A small image embedding model, trained from scratch: trained on pictures of board games with random positions, seen at a slant.
Rows from block 3, named by matrix and row number. Rows with one number belong to one channel. Each number is 128 + 32 x the weight over its row's rms, rounded and kept within 0 to 255. All counts start at 0. After the name is the row's rms in percent of the matrix's.
# convs1: grouped (4 groups) 3x3 conv (model.blocks.3.convs.1.weight, 192x48x3x3, standardized in use), inputs within the group 24-29, a 3x3 kernel for each
# convs2: expand pointwise conv (model.blocks.3.convs.2.weight, 384x192x1x1, standardized in use, transposed), outputs 220-274
convs1.45 089 [209 122 137 156 148 117 192 159 144  86 153 123 140 106 121 141 158 125 160 173 109 103  87 138 170 139 149 135 135  88 145 145 200 100 167 164  61 142 127 133 114 148 200 127 118  72  97 110 162 153 147 116 150 152]
convs1.46 097 [ 83 125 115  95 139  90  92 100  76 117 137  87 132 151 126  80 149 102  91 111 132 109 113 138  86 113 104 132 144 108 144 169 165 114 139 107 144 112  82  98 139  99 112 128 129 145 105  90 105 163 128  94 165  81]
convs1.47 095 [155 136 125 196 131 156 121 114 215 137 130 153 155 154 143 106 132 115  61 107 163 167 151  87 169  90 140 178 154 115 230 129 184 152 154 136 158  93 172 167  83 137  83 150 121 156  90 162 200 172 136 101  89 161]
convs1.48 097 [139 135 154 145 111  76  81 108  92 103 165 152 143 184 172  94 191 118 114  72 116 137 127 117 109 112  73 147 101 161 136 118 166 132 125 142 133 133 135 107 141 117 107 107  80  74  89 123  88 135 112 105  96 140]
convs1.49 098 [158 115 139 129 124 101 140 134 136 162 172 148  91 141 103 129 138 124  67 117  65  97 111  96 166 130 115 125  63 162 142 125 249  99  75 147 158 136 116 111 114 124 105  89 176 123 113  93  80 130 103 128 122 112]
convs1.50 102 [123  96 140 115 147 135  98  77  45  59 123 118 108 152 107 106 149 198 116  98 102 146 136 152  82  94 118 120 136 155 111 166 157 136 144  84 133 130  89 147 139 122 129 115 132 125  79 127 142 149 178  56 106 174]
convs1.51 122 [114  97 115 104 155 117 130 130 144 100 128 114 132 125 123 143 195 166 119 109 108 110  93 118 119  86 134 123 193 157  60  95 166  56 157 130  87 142  90 127 130 123 111 124 131  85 123 168 112 129 143 115 122 183]
convs1.52 094 [149 157 183 144  97  70 148 109  86 248 146 147 187 136  44 157  93 168 167 195 187 111  95  92 118 101 106 107 101 126 131 188 163  90 159  95 128  92 153 128 127 111 155 137 204 140 124 100 106 101 136 151 134 133]
convs1.53 098 [130 159 135 124 169  82  94 132 154 159 164  91 134 155 147  99 113  95  85 155  66 129  85  77 107 126 135 106 155 107 159 102  85 167 151 117 116 145 135 153 122 119 158 146 152 140  95  73 161 153  67 101 164 138]
convs1.54 100 [136 163 100 142 157 144 110  88 150 145 172 152 141 116 172 128 141  91 152 125 129 186 150 117 125  63 113 147 155 147 104 148 131  77  51  86 145 102 136 119  99 169 138 169 152 134 116 151 138  97 102 120 180 137]
convs1.55 096 [ 94 122 149 197 112  94 108 139 143 159 111 152 138 115  53 151 150 122 118 138  97 121  91 128 101 107 117 177  90  95  67 121  92  88  99 136 114 101  82 104 128 112 192 112 119 138 156 174 153 118 154 142  93 140]
convs1.56 102 [122 157 127 148 140 120 112 129 104 128 158 127 169 108  91  99 146 120 147 115 122 186 134 137 122  81 103 140  98  75 102 111 106 146 111 127 122 138 132 135  65 121 163 167 138 133 163  77 133  98 105 105 101  97]
convs1.57 093 [158 115 132 170 130 112 125 146 119 125 208 109 171 135 119  95 106 170 126 192 132 140 180 156  75 135 108 165  81 200 161 142 233 199  85 176 120 101 132 147 148 167 111 103 103 116 169 118 139 133  88 129  97  86]
convs1.58 090 [172 137 141 129  92 152  99  54 158 117  85 157 124 130 156 110  66 111  83 129 162 180 131 107 101 137 146 120  95 100  96 105 106 112 121  59  83 122 153 100 168 144 140  94  93 141  84 150 101  96 111 122 114 142]
convs1.59 093 [139  95 176 125  93 116 121 108 154 185 156 138 179 113  78 188 190 150 133  42 166 143  96 105 134  98 138 122 168  94 115 170 111  94 132 135  94 184 142 138  71 109 114 129 131 177 136 150 126  95  90 148 124 136]
convs1.60 114 [144 127 107 119 129 115 153  99 102 140 125 109 139 182 114 121 186 140 124 109 114 121 110 137 119  94 147  79  99  81  63 130  98  67 130  97 141 119 107 138 149  87 130 109 103 119 135 169 141 168 171  76 139 169]
convs1.61 095 [ 84 107 116 100 119 131 143 138 131 136 105  94 163  90 111 100 132  97 113 135 101 154  88 162 107 192 100  96 108 184 149  76 148 173  58 189 164  85 117 150 147 112 118 141 114  45 159  91 169 137 138 119 102 156]
convs1.62 102 [126 113 120 140  96 115  74 131 145 185 140 177 147 133 131 145 124 141 112 142 141 148 122 139 142 151 124 169  84 114 126 112 137 218 176 111 141 130 123 162 137 107 146 165 101 136 102 121 126 142  98 116  84  70]
convs1.63 091 [100 148 122 180 168 108 179 145  85 147  83 166 124 130 184 135 126  86 112  87 149 183 122 131 171 138 150  66 123  67 144 119 119 126 117 105 107 157 105 137  96 156 140 115 173  99 103 154 187 132 116 150 163 156]
convs1.64 114 [123 121 138 142 135 137 152 106 143 235 181 179 192 130 158 150 127  26  85 144 117 150 167  82 135 178 121 148  81  89 117  74 115 186 115 177 145 143 127 134 147 110 139 146 145 119  78 145 138 106  58 118 129 108]
convs1.65 090 [130 107 129  98 185 159  97 103 114 119 120 118 110 114 152 192 116  60 112 159 162  72  97 102  96 228 193 121 114 144 172  95 109 212 102 117 145  65 154 103 139 100 117 129 123 140 114 155 109 101 114  97  82 104]
convs1.66 104 [151 144  93 147 137 115 113 104 113  99 119 133 144 141 133 127 124 153 144 122  96 114  99 135 108 122 137  98 171  97  70  94  94 115 152  90  70 155 101 140 136 124 144 134 184 184 151  90 137  74 121 122 131 106]
convs1.67 105 [117 160  59  82 137 131  94 168 175 160 142 188 183  92 194 123  91 178 105 115 105  90 133 130 128 142  93 190  76 129 163 137 208 126  74 150 111 138 136  89 137 118 111 138 162 106 100  99 128 118  83 124  69  94]
convs1.68 092 [165 124 192 135 127 124 140 182 147 139  47  91  88 131 150 124 112  96 187 129  65 184 115 164  88 108 119  71 146  82  59 149 158 128  97  78 169  81  98 134 127 125 168 122 122  83 106  70 213 127 152  98 132 166]
convs1.69 094 [135 118 110 109 103 121 138 115 156 102  57  67 149 140 145 175 110 185 156  86 118  72  90 135  99 165 131 130  78 120 127 127  79  78 100 111 160 137 112  97 114  89 133 157 165  99 198 140 160 202 100 160 135 118]
convs1.70 097 [152 134 129 138 130 125 104 106 145 107  83  89 129 157 139 131 130 132 144  98  97 114  98 143 134 137 149  81 120 108 130 115  82 131  45 104 176 116 125 181 125 113 154 123 150 139 140 129 162 189 107 189 189 110]
convs1.71 091 [173 177 142 111 131 117 104 200 141 147 155 179 147 128  89  57 110 130 163 124 164 161  99 141 107 113 160 134 136 109 128 178 119 185 138  70 119 139  88 153 158 154 146  98 125 119 161 149 125 109  75 101  94 127]
convs1.72 099 [111  98 158  73 192 187 133 127 180 127 132 127 137 123 138 125 131  95 103 154  98  88 244 148 103 130 178 146 140 152 100 132 162 155 125 113 116 152 120  93 103  31 139 159 123 112 118  52  33 148  86 131 156 123]
convs1.73 105 [143 150 124 154 146 101 122 121 123 255 182 169 205 159 186 134 133 168  77 127 140  88 149  85 131 123 102 158 115 115  85 100 186 100 157 153 132 119 115 102 142 120 151  86 125 157  87 120 114 118 170 200 157 182]
convs2.45 098 [134 202 120 146 135 127  61 108 174 129 130 125 138 170 176 154  85 139 170 141 140  89  89 122 111 175 152 193 106 106 128 110 122 140 187 162 151 110 178 140 109 176 115 149 113 134 103 112 151 123 143 158 228 106 161]
convs2.46 106 [139 114 148 105 134 177 130 120 197 111 161 112 141 140 135 157  83 139 101 108 164 119 136  73 116 170  89 162 110 181 136 146 202 131 131 113 127 142 117 128  83 169 193 141 150 130  94 118 104  79 105 158  63 116 118]
convs2.47 090 [115  98  83 161 157 162 145 114 120 175  98 172 161 168 168 133  99  65 140 107 106 140 146 161 148 120 148  91 118 121 111 183 156 168 130 155 165 166 143 144 129 118 134 161 165 143 149 113 150  47 109 131 133  66 114]
convs2.48 103 [110 115 109 169  71 228  74 169 144 179 163 201 137 155  95 144 165 173 102 106 126 138  95 117 152 140  64 141 136 117 109 107 100  88 108 159  84 142 134 118 149 147  98  88 122  88 146 168  87 163 149 159  99 121 117]
convs2.49 105 [112 106 121 171 142 150 143 105  85 113  98 178 163 122 159  91 138 135 134 164 149 138 151 195 149 113 147  85 159 100  95 138 101  47  99 188 161 124 139 129 124 121  77 113 177  62  79  79  73 110 158 153 121 174 133]
convs2.50 106 [129 133  96 182  97 108 128 154 150 135 111 133 109 120 123 152 116 140 107 109 166 131 152 102  97 162 123 113  39 128 118 139  51 139 129 114 150 124 140 113 106 108  95 189 186 155  68  73 158 123 123  89 112 190 127]
convs2.51 101 [160  97 137 114 119 144 139  81  99 132 184 144 125 102 170 120 119 158 127 201 110 103 158 130 118 136 105 125 124  80 154 137 119 116 123 111  97  93 185 146 161 133  85 134  91  77 115 135 115 167 139  80 111 126 195]
convs2.52 089 [109 129 159  75 169  90 111 136 161  83 147 169 134 145 169 167  72 133 155 113 172 141 128 167 159 119 176 155  75 140  96 149  87 158 136 157 160  89 131 139 160  90  68 135 165 141 118 184  60 138 133 104 160  99 133]
convs2.53 096 [125 133 145 118 104 149 144 132 110 172  78 161 126  90 143 119  92  87 103 194 170 166 124 176 122 120 110  50 147 152 109 148  69 177 141 140 139 203 106 118 194 125 140 145 143 164 138 136 161 128  79 125  64 110 124]
convs2.54 096 [105 102  98 128 175 103 163 105 111 135 151 154 126 169  94 132 141 111 105 164 107 129 100 132 171 102 106 131 175  91 108 148 143 144 137  68 123 104 148 135 127 120  85 104 134 145 123 150 167  67 156  75 121 119 130]
convs2.55 095 [133 157 189 144 109  67 154 145 153 130 118 169 157 101 146  81  74  63 104 142 129 118  73 117  78 129  84  94  89 135 119 104 155 178 125 135 151  97 171 150 121  97 159 152 123 148  99 109 143 123 156 121 140 116 120]
convs2.56 102 [ 93 118 151 121 151 184 102 106 161 106  98 165 139 118 115 111 150 109 178 134 192  88 132 113 163 144 114 114 128  59 113 137  48  69 155  85  81 150  84 187  59  96 119  82 113 179 196 143 139 155 178 110 150 189 146]
convs2.57 098 [172 152 133 162 142 133 115  86 136 170 138 149 122 103 132 142 160 206 197 112 138 137 102 234  80 104  99 161 133 120 175  98  64 124 162 102 138 158 140 189 129 129  57 138 118 152 163 106  99 206 156 161  78 198 128]
convs2.58 099 [116 130 140 137 110  93 159 114 157 144 112 129 118  94 130 114 113 138 176 127  99 120 110 131 169 138  86 121 108 103 135 134 187 153  79 189 157 189 185 146 102 110 115 144 116 149 137 121 131 101 122 121  84  65  80]
convs2.59 094 [ 91 146 128 156 169  43 115 118 110  69 133 108 175 114 113  73 171 105 141 158  97 108 119  92 182 127 178 140 103 190 163 143  91 139 122  80 130 156 130 131 151 157 143 142 144 113 159 144 120  99 102 114 167 162 107]
convs2.60 108 [103 122 139  86 132 147  99 144 125  87 139 208 142 124 154 110 131 100 124 183 165 123 118 182 106 122 134 127 137 108 141 125  92 113 148 155 140 117 106 147 132 141  70 198 119 144 138 113 160 122 159 145 118 205 117]
convs2.61 093 [160 121 118  91 118 162 113 159 128 152 180 141  92 162 110 171 102 131 142 114 165 149 160 151 107  97 116 132 105 121  87 126  61  93 121 131 132 131  77 157 141 136 176 115 124 126 141  52  64 122  89  78 144  99 139]
convs2.62 094 [146 132 112  63  85 147 196 121 144 130 193 127 193 149 154 129 112 211  96  79  43 121  79 114 167 110 114 177 132 168 163 177 113 132 203 116  86 109  66 116 151 150 149 113  90 157  90 144 123 176 154  71 196 185 124]
convs2.63 094 [139 159 130 101 109  83 124 126 151  89 142 174 191 127 120 128 127  76 125 121 156 131 124 170  71 115 117 139 131 174  74 149 143 148 153 111 182 130 140 154 122 146 130 152  96 151 162  93 158 177 113 121 151 159 111]
convs2.64 111 [ 70 171 116  97 119  80 152 135 141 184  99 172 119 133 107 118  98 151 134 118 139 127 149 124 134  94 114 112 150 162 122 121 106 176 126 133 141 148 148 123 112 105 165 141 112 100 131 121 140  45 147  66 122 138  92]
convs2.65 099 [153 100 144 152  66 184 142 107 148 126 172 123 118 119 107 120 115  88 137 121 162  92 153 163 118 110 126 129 140 171 212  45 171  81 142  99 181  87 117 150 140 133 138 117  91 134 126 192 142  85  83  91 142 182 145]
convs2.66 094 [107 151 116 119  81 122 123 227 127 104 180 128 164 122 125 116 135  58 138  70 100 114  72  83  91  81 154 118 213 127 165 178 109 130 134 123 106 121 128 140 119 145 119 116 130 141 105 122 101  98 128 150 102 166 172]
convs2.67 100 [176 157 115  86 161 154 147 188 108  91  42 126  70 117  69 116 141 140 151  97 140  38 122 123 135  96 135  84  90 150 121 136 114 148 125 134 120 108 126  75 190  98 118  44 194 171 125  85 144 183  64 136 148 132 120]
convs2.68 094 [ 96 111 114 131 205 130 143 159  68 170 114  95 147 133  86 159 108 131 128 161 151 161 164 136 172 125 152 149 121  65 152 132 139 148 102 138 168 137 165 149 119 159 190 187 134 149 152 121 108  92 128 105  85 154 123]
convs2.69 092 [111 149 110  82 149 158 129  88 108 106 174 136 165 139 130 132  72 151 144 105 187 119  80 156 156 163 126 120 126  83 107 129 119 120  50 185 131 123 126  97  91 156 117 112  93 174 118  96 123 196 117 126 107 130 107]
convs2.70 103 [110  95 117 131 198 137 145 182 175 147 150 100 120 106 126 102  54 108  82  98 132 176  91 155 170 167 129 102 142 159 166 151 105 112 139  95  49  65 147 154  83 205 183 109  58 140 132 143 197  70 158 126 161 121 115]
convs2.71 093 [146 128 135 123 178 105 114  91 135 119 150 122  91  92  79 109 169 128 121 142 155 171 135 152  43 106 123 139 116 146 107 136 124  76 104  80 111  99 169 175 124 145  83  72 132 175 162 141 185 150  91 119 164 227 139]
convs2.72 095 [ 85 110  97 131  92 101 115 151  87 224  61 158 174  81 136 160  61 148 114 124 120 103 178  97 150 166  88 140 154  65 185  99 138 141 224 127 134 111 114 121 103 174 126 139 144  64 161 134  87 109 143 136 160 157 100]
convs2.73 105 [101 138  67 136 110 116 161 168 133 127 119 132 123 109 113 160 177 126 132  71 144 164 143  92  65 158 132 107  82  62 138  94  59 146 183 143  81 118 172 124 123 169 102 158 118 106  91 138 115  90 141  75 103 156  94]